From a checkpoint of a small model that predicts height in the pile at each pixel.
Model: 64-pixel images, arch unet, norm groupnorm, activation gelu, widths [48, 96, 96].
Training: soap at rate 0.0035, 7200 steps, batches of 256.
Data: trained on dead-leaves pictures: piles of overlapping shapes, 145000 training examples, 12.7 epochs.
Rows from block 8, named by matrix and row number. Each number is 128 + 32 x the weight over the matrix's rms, rounded and kept within 0 to 255. All counts start at 0.
# convs0: first 3x3 conv (model.decb.0.0.convs.0.weight, 96x192x3x3), inputs 95-99, a 3x3 kernel for each
convs0.0 [119 148 132  72 143 145 124 145 137  65 132 139 139 180  82 142 130 168 115  85 144 112 104  67 121 133  88 131 169 123  96 160 120 121 147 124 108 163 130  97  91 165 122 107 137]
convs0.1 [159  90 114 121 132 137 137 113 156 115 138 138  64 135 102 101  73 175  65  60 160 155 161 110 129  98 186  74 111 122  67  97 155 161 173 120 160 149 155  11   0 131 135 141 144]
convs0.2 [152  89 159  98 120  82  82 130 111 116 108  77 140 189 110 113  90 126  92 125 122 127  99 213 119  91 113 140  85 105  93 152 129 138  77 105 134 119 142 168 150  93  65  21 133]
convs0.3 [121 158  87 111 169 110  95 145 172 137 203  75 151  91 155  96 117  60 139 130 183 178 142 160  57 104 127  92 151 113  56 127 145 148  90 126 123  76  68 122 184 128 143 111 129]
convs0.4 [111 165 120  82 155 134 119 148 147  94 165 112 128 157 101 119 148 182 134 152  97 111 128 154 154 144 111 152 113 143  95 113 129 134 131 107 101 129 122  90  72 143 123 149 186]
convs0.5 [153 139  61 123 153  90  68 129 126 156 115 134 113 162 147 145 120  88 137  84 108 123 106  97 114 154 117 130 160 117 114 156 148 149 125 201 144 130 123 137 158 125 123 131 119]
convs0.6 [147 114 128 145 158 131 173 144 135 111 133 127 143 116 146  76 164 160  98 119 147 127 107 135 131 103 132 142 146 168 134 130 105 137 128 117 168 154 128 153 132  78 182 118 136]
convs0.7 [ 62 159 132 101 126 126 121 180 125 118 141  95 114 183 107  79 168 163  82  94 102 146 147 133 115 113 112  92 130  84  84 227  44 114 171 106 236  78 109 103 172 105   0 183 173]
convs0.8 [118 172 150 106 129 176 130 128 131  97 148 122 147 193 255 112 109 116 131 138 116  89 200 168 105  92 102 124 129  80 104  98 101 149 140 169 144 125 124 113 156 169 128  83 138]
convs0.9 [135 218 107 121 110 170 167  91 118 150 119 179  97 120 129 113 108 126 159 102 134  94 150 201 124  86 109 124  85 120  90 245 104 146 106  98 115 142 143 118 173 126 142  71  69]
convs0.10 [168 107 180 120 137 133 137  91 165 111 137  96 138 137 109 102 119  73 121 138 104 124  48 114 134  99 140 104 129 168  70 143 131 138 110 162 114  97  79  98 102 118 155 131 180]
convs0.11 [ 93 126 133 121 189 117  65 108  89 144 137 138 169 113 150 128 129 121  86  96 179 133  54 168 159 160 145  91  89 152 148 137 114 178 121 117 143 112  89  89  52 110 167 254 162]
convs0.12 [150 113 143 133 146 150 130 191  92 102 164 120 149 153 131 137  92 117  82 112 100 164 173 123  93 130 137 158  84 120  64  89 111 140 123 124 137 177 116 124 125 114 154 161  78]
convs0.13 [ 99 128 148 159 133 128 112 127  95 119 136  80 109 238 113 149 162 108 115 175 195 150 178 145 136 169 121 144 131 160 121 217 170 130 216 130 101 144 113 122  82 140 107 130 113]
convs0.14 [126 119 145  90 120 116 125 109 147  87 134 103 146 143 110 145 122 125 108 124  85 131 154 122 139 119 121 142 186  97  99 170  72 126 132  94 179 138 144  96 110 153  88 128  83]
convs0.15 [104  71 128  99 116  89 106 103 136 175 147 153 102  74 140 145 158 202 200 126 105 165 132 192 144 160 162 190 165 134 162 140 183 143 170 134 157  91 127  91 123 126  88 115 103]
convs0.16 [168 146 175 102  73 129 108 129 147 104 142 128  92 106 162  79 102 166 125 114 138 146 128 106  97  88 149 103  84 109 134  75  76 111  78 118  94 123 123 133 115  79 105 104 129]
convs0.17 [128 167  50 142 135 133  95 108  82 134 105 132 163 165 132 152 116 136 123 148 168  69 131 123 186 136 141 133 127 135 140 126 116 139 120 151 152 153 135  73 103 107 127  81 149]
convs0.18 [128 115 126  89 104  59 105  73  80 167 113 174 188 132 119 140 182  72 135  94 114 135 104 174 123 121 124 135 133 118 192  87 139 152 184 153 131 128 126  98  75 144 149 112  86]
convs0.19 [158  93 119 104 132 127 139 117 128 128 139 136 193 139  59 143 115 138 124 157 147 144 232 159  86 123  56 145 121  88 243 185 162  99 127 140 146  83 181 139 218 130  90  82 111]
convs0.20 [141 106 173 119 158 136  80 109 117  86 138  93 126 140 120 116 126 113 128 131 103  94 130  94 103 137 102 115 100 111  51  34 156 125 118 133  93 154 115 112  71 119  75  65 137]
convs0.21 [145 126 198 197 112 161  86 114 151  97 148 138 156 161 147 131  92 101  97  87 111 177 135 196 112 141  61  70  73 133 150 255 102  92 118 150  95 103  68 102 156 167 123  51 145]
convs0.22 [154 113 110 103  97 133 113  69  93 164 133 114 134 156 106 132 134  95  88 154 120 114 144 166 176 160 173 127 167 152 119 120  84 111 152  74 125 126 121 100 121 120 140 112 115]
convs0.23 [ 90 131 118 147 100 113 146 138 128 136 157 146 127 226 140 109 188 102 142 143  73  82 205 168  81 135 120 132  75  95  84 254 138 101  85  93 122 111 164 141  77 118 123 132 131]
convs0.24 [ 97 128 142 111 113 101 163  83 163 135 155 129 137 162  76 114 123 169 132 158 152 155 112 149 113 108 119 121 169  86 171 157 116 137  92 136 134  69 125 132 173 115 180 100 163]
convs0.25 [129 147  59 143 120 121 140 129 159 140 129  99 170 139 161  66 210 135 164 158 126 127 206 129 147 121 123 129 141 121 148 170 134  99 120 133 128  49 122 123 102 151 204 159 104]
convs0.26 [ 55 119 110 110 102  98 118  77 135 158 189 116  95 163 105 113 190  94 117 122 111 125 190 144 136 147 154 161 135 156 139 124 152  94 110 129 119 112 170  58 140 161 117 123  99]
convs0.27 [ 97 105 110 110 155 119 105 108 113 145 128 174 149 143 123 132 102 127 166 166 130 142 220 164 141 184 166 126 146 144 108 149 153 184 117 152 136 151 137  94 110  73 114 165 122]
convs0.28 [138 101 188  99 128 142 136  90 104  72  84 127  71 155 162 151 126 136  88 141 143 126  84 213  87 137 147 141 103  74 159 191 174 122 188  88 183 138 133 180 167 146 161 114 111]
convs0.29 [108 127  87 156 121 133 143  93 138 138 124 142 163 145 109  95 106 145 133 169  92 128 158 130 160  98 145 150 132 152 101  99 103 123 105 134 104 119 142 154 142  79 137 104 130]
convs0.30 [156  78 134  96 122 131 167 149 121 114 130 112 189 166 137 162 144 146 143  93 107 182 126 123 162 156 108 172  88 151 131 134 140 106 123 148 122 121 152 157 144 167 117 131 100]
convs0.31 [145 201  86 104 126 139 115 139  85 139  91 142 101 120 119  87 159 115 147 146 117 130 103  76 114 146  99  45 121 150 182 129 117 114 201 121  98 172 148 101  54  71 161 228 162]
convs0.32 [178  92 135 133 141  90  86 143 138  92  94 109  78 104 150 148 193 128  95 120 120 144 104 154  96 168 105  76 115  63 119 174  96 149 124 120  86 132 146  89 162 177 118 148  96]
convs0.33 [116  92 138 188 141 124  85 145 123 105 138 189 132  89  67 129  80 163 118 146 110 114 141 207 159 115 142 142 124 108 148 153 118 144 169 135 140 156 126 123 105 107 137 147 139]
convs0.34 [119  86 149  91 113 100 109  72 116 147 121 141 147  85 127 160 135 127 143  85  89 169 178 101 157 128 144 162 158 155 137 154 124 137 150 134 112 127 116 167 160 132 137 135 157]
convs0.35 [127 119 102 151 102 131 111 126  93 126 116 148  83 133 113 135 105 158 104 112 130  75  85 120 156 104 165 128  93 103  76 113 114  94 117  94 115 116  89 117  79 150 100 141 111]
convs0.36 [159 150 172 102 111 102 134 116 135  96 161 107 160 115 163 152 108 120 125 135 129 104 125 105 107  99 164  97 141 117  79  88 148 155 119 138 107 136 166  76 142  68  84  65  95]
convs0.37 [124 141 148 102 134 103 101 109 120 100  99 116 127 139 163 131 173 150 136 119 129 179 102 103 137 102 149 147 105 159 136 135 132 127 126 111 106 104 130 101 125 150 122 148 145]
convs0.38 [134  99 156 117 132  99 200  70 104 106 127  94 129 120  74 175 162  87 101 166 105 121 151 154  63 159 128 136 120 120 183  78 142 149 123  64 122 139  98 112  87 162 121 151 120]
convs0.39 [198 111 111 134  63 134 104 143 109 145  85 102  62 173  30 111 148 164 129  33 153 173 148 113 141  94 124  86 118  84 122 110  85 126  92 131 142 154 185 108 127  74 159 180 102]
convs0.40 [109 139 130 119 122 149  98  91 116 145 172  97 100  15 143 131 151 162 169  94 153 192  63  74 126 174 119 157  92 162 141  57 114 142 187 129 124 160 143 209 143 169  92 140 107]
convs0.41 [145 142 135 136 119 139 124 115  85 155 124  97 172  79 139 139 120 154 172 179 116 115  93  70 171 130 186 143 105 107 132  97 134 128  68 141 132  68  68 103 145 111 140  73 160]
convs0.42 [167 153 160 149 100 151 114 136 176 112 120  54 190 165 187 151  69  79 145  87  91  91 173  93 154 107 136 150  97  74  67 153 115 150 149 121  63 130 126 102 178 194 231 150 102]
convs0.43 [ 96 155 131  93 122  51  74 124 113  62 110 106  98 177 132 150 114 158  67 113 101 162 152 103 120 223 112 174 136 124  51 120 147 155 120 103 167 166 145  87 165 112 118 110 142]
convs0.44 [129 140  86 137 131 162 140 136 169  85 155 108 134 103  57 158 121 138 153  82 142 127  89 128 142  96 140  72 100 135 139 178 148 155  84 136  98 173  89 109 128 134 175 162 122]
convs0.45 [ 72 172  89 107 101 120 151 104  96 171 122  82 140  50 149 100 139 124  70 131 168 124 182  74 101 100 130 121 108 102 137 118 136 111 141 121 110  93 115 111  51 113 109 119 178]
convs0.46 [114 153 152 124  72 121 157  90 158 133 148 142 127  44  72 149 158 136 137 185 111 122  87  67  92 162  90 137 123 138 134 114 114  90  86 115  57 102 162 205  97 111 149 204 159]
convs0.47 [ 77 103 111 110 113 152 149  32 133 163 124 137  95 157 142 154  45 148 183 153 153 148 123  98 137  62 150 151 140 137 103  49  74 127 116 118 119 100 139 121 106  85 102  78  82]
convs0.48 [137 157 123 136  50 123 153 105 119 142  77 133 157  93 122 127  70 117  99 143 102 138 152 112 162 108  91 140  76  84 152 191 106 127 136  92 128 100 148 200  90 133 135 103 111]
convs0.49 [121 145 137 108  98 148 107  91 114 102 136 167 171 138 192  99 115 115 115 126 176  94 120  78 126 109  69 109 115 114 108 159 162  95 115 146 102  89 129 105 151 156 121 132 137]
convs0.50 [191 114 125 149 162 130 131 158 138 137  86 122 133 175 119 118  85  97 125  58 133 159 139 123 148 103 169 169 132  92 109 151 178  81 123 166 175 157 177 105 133 130 137 127 129]
convs0.51 [137 103 156 141 157 135 112  63 122 126 113 168 129 151 161  70  80 148 101 113 153  37  74 142 141  93 126  98 115 153 132  92 134 111 165 134 121 197 144 118  65 108 189  61 118]
convs0.52 [113 178 134  96 170 113 146 140 155 101 117 155  78  84 182 166 105  95  64  92 135 147  94 157 111  74 130 119 174 158 163 139 142 102 118 145 167 125  97  96  75  92 115  98  87]
convs0.53 [136 146  89 142 147  94 174 103 132 148 199 156 111 103 114  98 133 127 124  97 161 120  72 129 121 154 100  73 138  94  93 139 126 184 146 105 123 163  49 127  67 143 146 163  95]
convs0.54 [140 170  94  59 122 143 155 145 103 100 111 138 160 157 141 116 119 113 144  84 117  88 151 160  51 141 133 109 138 114  71 193 118 138 140 116 104 142 113 144 131 147 175 136 146]
convs0.55 [115 125 114  72 125 119  75  92 157 108 161 123 128 112 103 106 113 112 166  86 125 146 121 117  84 108  56 119 138 131 107 148 138 113 134 123 126  90 119  94 183 101  99  91 158]
convs0.56 [108 169  67  93 162 108 148 102 117 123 169 158  88 112 111 101 137 108 107 125 116  96  66 148 187 132  85 141 137 168 151  73 166 143 104 109 147 217 161 109  27 132 106  39  85]
convs0.57 [113 123 105 143 104 116 195 100 162 110 140  92 111 109 169 134  98 152  72 127 119  61  75 126 161 171 152  72 106 140 155 109 114 137 105 125  98  95  88 105  57  76  99  86  55]
convs0.58 [201 117 147 111 141  98 181 127 136 157 186 148 105 164 166 111 149 184 135  90  99 138 164 101 108 114 134 137 121  85 164 164 134 122 108 102 140 144  98 133 167 167 145 137 119]
convs0.59 [ 91 104 131  70 132 100 126  76 112 189 172 100  97 112  93 150  99 248 166 157  98 146 159 164 145 147 110 135 125 124 161 106 102 149 160 146 121 106 125 120  98 128 127 131 122]
convs0.60 [188 138 168 166  88  95 171 101 131 136 117 146 228  66 154 106 147  46 120 112  84 177 125 147 144  79  84 101 134 179 144 188  84 126  96 116  93 148 143  61 165  97 192 210  52]
convs0.61 [158 130 140 167 102 148 126 175 134 142 125 104 121 111 132 128 164 147 151 123  96  74 111 108 137  75 152 130  99 159 131 105 152 128 164 138 137 121 193 160 156 122 130 227 104]
convs0.62 [142  90 157 134  99 128  93 102 127 147 146 151 158 108 137 172  90 138 141 147  90 135 160 131 101 125 156  84  90 127 158 119 113 151 137 130 145 129 133  82 101 100 111  63  88]
convs0.63 [150  98 181 108 142  85 135 133 170 134 102 137 115 131 125 130 103 143 118 137  77 132 105 176 139  91 105 131 115 158 118 188 102 112 108  76 101 196 118 173  63  25 118 105 177]
convs0.64 [153 132  98 131 135 100 122 165 142  77 218  66 104 204 159  87  81 111  95 173 128  51 173  84 106 161 118 144 144 123 107 161 133 148  96 113 117 140 125 119 254 118 127 158 124]
convs0.65 [155  94 200 136 142 137 195 170 217 123 103  92  89 102 156  79 142 155 103 113 123 157 138  88 152 148 102  78 155 145 124  76 130 120 133 130 151 130 148 140  92 137 103 149 110]
convs0.66 [186 132 150 138 101 118 135 161  83 125 101 123  99 232  95 161 168 141 162  64 152 111 137 167 138 100 167 133 103 136 134  60 100  85 164 105  99 168 135 130 151  69 152  64 144]
convs0.67 [152 116  70 163 131 123 182 156 211  77 102 122 135 129 104 193 133  74 108 160 131 107  77 119 126 100 180 136  90 112 144 145 137  89  73  94 129 175 125  87  81  69  61  90  65]
convs0.68 [165 116 114 126 111 126 114 136 144  90 104 105  80 112 128 166 101 151 117  94  92 140 131 139 151 177 112 120  72 150 110  79 106 138 122 130 126 125 116 185 112  65 175 178  61]
convs0.69 [176 117  95 138 141 187 182 156 147 120 170 109  97 111  73 153 118 122 141  95 116 102 128  96 149  45 109 160 114 130 144 131  83 172 157 129 121 122 126 161 183 146 178  80 140]
convs0.70 [160 107 141 103 120 130 170 103 148 150 118 116 116 112 127 122 180 125 142  99  97 165 126  58 114 135 113 157  91 106 134 107 105 133 156  90 146 201 159 107 133 144 159 118 133]
convs0.71 [143 151 133 111 124 131 122 146 164  97 115 109  88 102  56 127  88  64 125 105 137 102  89  76  71 102 123  82 138 116 143 114  89  61 118  94 122 127 118  97 140 104  63 107 144]
convs0.72 [ 87 146 150 106 140 125 106 118 118 106 117 129 133 127 124 130 163 132  99 136 171 161 116 158 107 146 170 110 149 147 129 104 155  69 164 162  94 128 166  82 159 121 124  82 134]
convs0.73 [131 103 151 142 124 135 104  55 145 190 119 131 108 134 139 131 115  55 117 149 125  88  74 154  50  91 122 113 133 170 126 135 130 104 151 126 145 114 132 127 127 119  65  85 179]
convs0.74 [148 156 141  97 134 124 136 195 128 118 108  62 130 135  85  96 143 128 122  63 106 152 131 146  96 104 109 128 123 117  57  87 121 150 160 115 115 151 143 133 107 128  90  70 112]
convs0.75 [119 123 127 160 123 180 185  82 116 162  88 165  92  28 108 137 108 114 134 115  63 143  79 101 158 134  66 138  80  94  87 124  89 156 129  73 137 157 155 180 103 142 169  83 102]
convs0.76 [105 145 110 160 127 160 143  90 121 139  83 113 119 131 112 203  81  87 133  70 140 117  97 118  48 140 134 112 160 118 105 175  83 121 126 128 129 151 101 134 153  84 104  54  76]
convs0.77 [126 122 163 121 139  99 182 135 145 116 196  78 149 127 103 103 143 109 102 123 142 136 120 168 125  97  38 116 103 201 119  64  80 144 189 172 123 100 148  85  96 127 119 151 105]
convs0.78 [154 124  78 155 164 181 151 151  68 128 160 105 135 126 127 104 141  72  61 135 143 181 167  62 140 171 140 131  97 156 126 123  80 105  85  80 128 124 172  95 123 116  86  92  89]
convs0.79 [112 134 113 152 110 133  87 120  96  64 104  99  75 176 129  61 172 118 123 171 119 111 141  61 107 122 104 181  92 146  87 144  60 181  77 123  87  76  89 105 139  58  66 156 125]
convs0.80 [103 106 168 142  81 155 125 101 126 104 104 110 137 119 156 147 106 158 118 102 134 115 133 147 134 110 112 102 152 102 120 155  87 114  89 104 126 159 123 115 141 111  65 146 115]
convs0.81 [147 125 139 105 113 129  81 113 140 125 122 144 117 151 115 105 143 121  84  86 170 124 134 151 137  86 146 130 123 129 110 126 150 138  96 140 122 143  90 125  89 139 128 146 176]
convs0.82 [144 153 167 162 110 130 132 112 138 153 132 128  70 114  99 143 125 173 146  80 161  97 126 125  68 151 119 110 143  95 123 152  92 141 135 114  96 125 114  72  79  49 123 123 145]
convs0.83 [ 99 142 135 128 114 110 110 122 123 117 159 114  81  20 123 166 186 155 160 127 140 134 137  80 141 102 104 159 175 142  67  60 125 116 153 136 116 175 131 134 121 123  72  93 149]
convs0.84 [128 137 125 119 110 117 146 131 137  92  78 147  72  45 140 129 159 168 129  99 121 103  86 125 167 156 173 154 124  67 173 255 122 118 207 138 129 148 119  55  93 118 165 124 131]
convs0.85 [154 106 119 140 102 163  90 128 103 190  78 172 145 130 160 109  70 111 159 160 157 135  83 153  88 184 131 116 111 170 176 212 110 127 118 110 147 143 100 117 128  76 112 195  75]
convs0.86 [138 135 122 136 150 107 119 137 134 129  70 207 105 132 122 192 201  86 180  99 101 128 162 151  70 205 139 136 131  74 118 162 126 124  99 113 128 161 125 142 130  97  89  72 120]
convs0.87 [149  72 126 135 139 149 108  72 137 144 133 149  60 106 163  94 152 163 125 156 178 135  65 109 118 105 106 196 130  72 106  99 145 127 145  97 125 118 123 134  83 137 129  86 114]
convs0.88 [ 67 137  79 109 130 113  71  75 132 154  89 113 144 149 125 106 115 148  97 142 124 148 185 146 111 137  77 142 159 145 140 149 129 167 137 120 125 109 127 160 175 148 124  51 116]
convs0.89 [128 111 178 125  95 115  90 138 104 140 165 218 159  90 156 143 122 119 185 157 114 152  83 160 113 120 147 143 208 123  90 130  67 125 187 161 116 163  51 104 189  86 165 136 185]
convs0.90 [191  97 151 126 113 122 124  53 128 195 106 157 122  56 139  92 170 162 117 165  94 176 106 124 123 131 144 165 122 191 106 141 134 111 148 111 167  95 188 115 114  86  81 185 130]
convs0.91 [130  85 129 129 114 140 152 121  91  98 148 152 118 185 106 137 198 137 135 147 163  88 104 142 100 139 132 134 175  84 114 157 129 125 157 145 154 138 160 110  94  96 141 184 156]
convs0.92 [173 103 109  96 138 104 100  94 130  90 109 137 112 138 157  99 108 134 202 140 115 104 114 119 104 144 149 108 116 170 142 152 105 105  94 100  66 135 165 150 117 133 173 103 141]
convs0.93 [113 136  70 146 101 158 190  96 135 118 103 200 147  65 129  66 103  77 168  89 150 125 143  87 137 134 113 125  88  77 112 188  84 124 183 149 113 106  37 166  95  84 112 174 129]
convs0.94 [ 97 123  44 146 155 162  88 104  91 153 180 109 157  69 132 158 125 113 175 140 110 167  93 127 131  96 140 121 121 149 151 173 107  86 113 197 124  88 132 102 136  88 137 174 134]
convs0.95 [143 100 180 126 116 123 167  35 200  97 152  79 118 126 217 164  16 147 122 117  82  84 129 130 117 171 123 178 103  73 153 126 100 160 106 127 139  84 109 142 147  54 130 130 126]